python train.py --arch="transformer" --gain_aug_db=10 --spec_augment=true --vocab_size=20 --norm_position="pre"
Rows from block 2 of a small CTC audio transcriber, named by matrix and row number. Rows with one number belong to one neuron. Each number is 500 + 25 x the weight over its row's rms, rounded and kept within 0 to 999. All counts start at 0. Numbers have three digits each.
Before each neuron's rows are labels from the 100 clips, of 14976, where the neuron reaches its highest value: "loudest" is the band of the loudest frequency at the time of the peak; "peak on" is the class under the peak. Only what is clearly more common there than usual is listed. The data: melodies that start on their tonic, played by one synthesised instrument. In brackets: how many of the 100.
# fc1: MLP up (model.blocks.2.mlp.fc1.weight, 768x192), inputs 96-191
# fc2: MLP down (model.blocks.2.mlp.fc2.weight, 192x768, transposed), outputs 96-191

loudest: 500 to 1000 Hz (51)
peak on: D#5 (47); D5 (31)
fc1.438:507559493480473498517547489448497468491459503500491508521501544526502494477500498503492466529502488478486521509518497505540486489500508506502496472525467495506487518523512481512476504481533458534488432522517508522465448493546455576512542524541478495541557505495507484478499452488511516530
fc2.438:522509525480459462548526495507528490553457501508529518529506517499503480466502484481535501510510493471478474476498477549541504498514516529536476480513458502496530505513516496499460491495524498487503487481526483533528476479544497517462558520519479497542508477510492471511470509531518494490

loudest: 250 to 500 Hz (55)
peak on: no note (74)
fc1.687:473501487516506529511503494500533507533489465464547493461490537525497462528484512492509503573504514477507500493526517498499508513546462504508486534496472468504475507517493466480473523466484489519494489468458474488483512543523509504513470497445487493470474522475564471519466480510513467505
fc2.687:534509536508538501529486510536526506483485494475507452497489480492485500516457479466509490498511518483521533546480476529507488549533524488505517514496499520531498504479482467471479524498479488501485505465423508483457502509486462547498465487479496535511500501461532542444450491510504475452

loudest: 1000 to 2000 Hz (52)
peak on: E5 (30)
fc1.221:516518447539529517490522470477541497474514527514499522484487517535494525515504524499486481494480477483510499473503520494481431490486497486434450505533508518456512485495489503520471499480563472530518488522487512459519517464488506461491504514503509489542496492529560549467483479422494532497
fc2.221:449517491483532500467501481474443515529513518531549494500499473480497526486500488517525526478499532520476492519498531427472521487447519504482459485506503488467522490502466540508509497528530495528485499526535494525511493520477475493545475488499527478491533511463446473545516482521489481513

loudest: 500 to 1000 Hz (65)
peak on: A5 (34); G#5 (29)
fc1.122:515534499429498527524497460510530468500466498494464499502485463528516501437489535458484472484499502546493478496495486533473491519513503531514498496555487505503525502519500484503484514508482549478502492490564530503501444490507446477522484530511436491484516501517485457473510533493497465523
fc2.122:525499453539497537473494520491477513519517483488478510457488506490462508461492488494498515470489509489496530545563488482504492452509460457498465459502484537480533485483521531506507474551511556490523530492516490496510494508474504479481522478475532464496436478527491512503503485455533528505

loudest: 4000 to 8000 Hz (61)
peak on: no note (99)
fc1.341:506508490481488505545481456473492515490470553498495487505476499489511534490509523525476489543477497551526574468429504497499509509483524502486500473452480549530462508500491469506504500536524489501461478520502516494476476516436441501500533509517476540518494506487472527474484478454473504490
fc2.341:532458518482501491472490502474508472511470509501505510502510529503515517485521518529513472482513534472521471544481517522482468539529497527465495503490491505517524503545489500476480480487490532490506479468486478542495504483510492514488499503448505493521484504446516513510560509461539504519

loudest: 250 to 500 Hz (48)
peak on: no note (85)
fc1.98:442469464503516513485493476527498487503504516493487459511507498508522496520497522506512433506531507521468500494507516528475513468509454462519502518488504444513501474469544503513516504498516508499579505519468482517467450527520527518537517477513510480484493515482532477461511489477459481496
fc2.98:542507476495458481505545469548473509496527497459471506502522540489481482475512535513491573482485524464477476450466508513491523550532513576503459538530501499480480511494476493483493532499490479529499493464492481544482485504499509500501483492500498520500482510483539481494513480507513486478

loudest: 4000 to 8000 Hz (25)
peak on: no note (89)
fc1.141:524539489522516503492577504462531461523487569498496505490550524510499495481484482451486509495457474495558548479497504474466454509478499503427500497488499527484478485497476490532469526520530483544498519484505503462509485513530502500482566516528503503498477512510523487483516524467491482498
fc2.141:485507535466479483482488465523483485524473501549523473487494424503467519547505503505506487494536507476519535494523517444489510447475490494488544502473479496486535514490515494507493478527479487519546496540494478483525501531504499507498533462544465530487508475485474462506499512532455488503

loudest: 250 to 500 Hz (71)
peak on: E4 (50)
fc1.351:525553475433498540540521498506514426511453520491485546488531480508492524536523520481462495481453496494455476493496513500518492524514508515507500482520476501509487521529475523526482495465489518486494515488470465480475488531474446521464510513499535544479533447523498498485530499508454493486
fc2.351:478518493474513498472475553467528474460531461487532505505506516492517531533516495439469518496476529474477437529492491488519499490489497498563526527469510505525541494511543441506515468478513541479508501533515513495467531507503488518542434503471563486490505479487534523512495490540520483472

loudest: 4000 to 8000 Hz (29)
peak on: no note (75)
fc1.660:508461508510487476489510501491493501530502511486470515526450499509538501507497509505512486504485454538499544477544514514481489501478501547533483446533509508539482520510502492499510501567460487493492526546514543505499488540492508483503537515503505492500522485466480499543525488498479504503
fc2.660:508445522517520523474485486486473532472512476466496501523507489516458529483505490491469473503495463567509541528490475546504505565500532494490484505504522521497500504497498541512494479519482453491480510529514544464516486501479480488517510485505480482483508498511504513475525501510506520526

loudest: 250 to 500 Hz (82)
peak on: A4 (76)
fc1.4:534516484504486510530473494518521466506484504496526428509486520502477526499554520458464503516494506548470503504503506492473472509497498510469503489472486507522480520507488512501512544501482484475460517483509480506486483504480522499488561497511511479536489548549530495555515520512539451480
fc2.4:528512493503496532501479470518492486476486492510462497527479514491515534486511498517457492469478493530474519503475529517489490459522487481492484473487487545523541542484537494525492462504507558549498492513512502479477473521476494495560502489491459516491507498500488509502468510467563536510

loudest: 500 to 1000 Hz (55)
peak on: G5 (41); G#5 (39)
fc1.562:521505502476488502525499501515521484508483496510510454537533477473480527506512551473461486480500515513507495514482502525543492483497492484434469529542445469477538479523510448496523494516491493505492506511488507481495469508495494441495473471465475494504492508512489489477504473528464446529
fc2.562:479504492493500464449460484492481508534495470462459488499468448512461500529439520511508470484492525475456540502504507497522491506510501453493523507530473490508535516464500524501519503524503577521493515517490493475520505457461539508525496518500534508486518510513470518510435480509502528490

loudest: 4000 to 8000 Hz (47)
peak on: no note (98)
fc1.173:484490497500509494507501486491500531487474538460472495517456473500483517502481511505507466518506464524476563483453495511487502507490517538527484494467523560578510494479509465487504501565515491496488517476477493508527442533484492489534513494480488516488491494499532535509495487476496489476
fc2.173:498487459530493533519505534491481490464518508482477477495496501458502523481465486482474477531458515513507497523484467478527526534477514470539476540504524506512489515459482509518474492582513503476456510499505496503462434517522470502495459482469514521517520506539511520467501484494457539469

loudest: 250 to 500 Hz (59)
peak on: F4 (38)
fc1.651:472467516516508496519495500491496474528511502479474501491471452467509482484510519459498516501528491494471518447497525555543492469497494508513503513501474500481524487484515524492500494505500535481503461506491515479521494490509488500538496509513457480540547535496488504503462550515481561532
fc2.651:470510519469492521502499461513516488462478503522514519502501553516519537530509502466470512480479496497509446535493531506493501500471496553496506480475552515533496513513459470488511498450497458523514516520500451494500531523506483471525501449468530526502487495473553471549513484531495477483

loudest: 2000 to 4000 Hz (51)
peak on: C#6 (53)
fc1.762:512468473500526507459509467503523509504470534501550476512494502456493490534495558486522478513442523521463522499472522505492493499543522500486482514503448501492444498488504465509541521515512491511480512490517512476528457494481491447496492497488512528461534483516456509512496505519470480498
fc2.762:493528467517499487527481513470489504531457486477524512543459521522500512462474448503498517514495513498506502501482509519520518507419496515523492539500525472456462493530480470522475507493544498508474525505465524487513495545487504507505499463483454472486550506535512548465510494492480485515

loudest: 500 to 1000 Hz (92)
peak on: F#5 (60)
fc1.748:506527486498519485487505484525516498495478521492463489525496505456471546497488526493444490490505485532470471468465464494488490473523520475527484487469538525510531483484522469482532518496516567462483553491502510452515533509472530476493467462476500494497464503538469549517516491499469498444
fc2.748:463502480464476462530471536470488502481521470521508520504480505478509537461476440469495472507467524525508517501481488481501525520456530449521489503495527500489509483452529512530515501532512498462501549478493515514510457502473440560485484498527507496528528483535497531475486493530504514507

loudest: 500 to 1000 Hz (75)
peak on: G5 (33)
fc1.208:500534496466496486486525474522494493501485500493490473515481512469471465465465536541502457522516538498417488498479467495515508479495517490476496489529506517502483555489500533542518522467492548489477507528484482475450540475523502522504491517488534515439519477523481545531474485487503518516
fc2.208:499508489479486482500463523474487536497504471469490500509515511511474531518451480445485518460509499471539522514518524489505493492496520473514544495505498474486516504472471514500481468528530572517502512519535541473559503481466499465504506519518517434520472517522525524449442478482510533510

loudest: 2000 to 4000 Hz (36)
peak on: no note (73)
fc1.25:532539526505486473501495491487491463504492538486539476485495493499507520486482488456489565527445489496535496470512467475515496527469492539485517519494511520458487476495500415476502546525483508460511469535520545482475530472550518503532496501512527507545506514503513533499505483490529504463
fc2.25:483526517514510503491443509521476504529529495486523507500536518461492528511474469499517548523471522509482500487496522519484529538475491486482450522516486498489465508499503525511534508499480489565460484488473485513469492489464496491507456483499517539504489558494535458523496463525503496485

loudest: 4000 to 8000 Hz (45)
peak on: no note (89)
fc1.331:474484504530492496510501491505513485502462530474493469508499479496513468524493501522489477562471511492506507506501512508541470521508482531409509505516518500487483538513517478500498506531487511517482480552482484463489473524537514492549494501523500486529508527493506500512477481496505487495
fc2.331:552479530497479500468528507554490478489523493440482499521481485493496513505501471489509523471433524502545522458545490504510530527541547500521462487511495521515474490452466519493485488486499469511471524518480483539513523478488514481539519503472480520489491508526514471514468469511498496502

loudest: 1000 to 2000 Hz (48)
peak on: no note (60)
fc1.548:485506504481517509528484527487507542504530491497510502511497505542500508490532480503471569475479486510510522505515509474522488510503528519510513508500461539498493458509531495500475506517503517510434453492536526443515549481491475476511478514469516502483519492487460504558494467531496487469
fc2.548:519545502519498462502478480545530504518496494481490524547520496500470469497489523503476534476490502497440472518495513526504530512468535532489496499506480491478489537484467506473503513474477514494504461475486462530542507504503485507531459513500494523504498516518462494507478493537515515505

loudest: 500 to 1000 Hz (59)
peak on: F5 (27)
fc1.16:492503492474555479515529496500499456468504521484539498493496476449519543505487479500460526472474506496490470446484525502534511492476539563502500470497496483507443533534486419497496495505518550491534535539498493486483519500494505478475458486483483525507534522479508539493509558515492520518
fc2.16:515496507463539504488445528455511526520520495490575505508516521482507479518485487438542506563495532500483512495502487517568526524463504498514491525487492530498560449501526494494512549526535501515505525533516488482489528526524465492483469480506499518489500470494492465511473504534481492450

loudest: 1000 to 2000 Hz (37)
peak on: A#4 (57)
fc1.522:503533503510506499489499491448481529519502558496496501473530480477491527488477502510499506511472485465486531491516526489532455486508499519464510527458507502462486476495483506485459452514498495504506513513499487457475472492519506488501489476526526484512501460510538486497505492512488500518
fc2.522:484517525470467491477430478494535494504533529487530462533524459524485543502510496500533524520470545515494494497504515426500515482485477452481480500461516514499533513464509536511509529510481499515511467538485536520523520528423478503533441484502498506474538513455478499514505485526480481453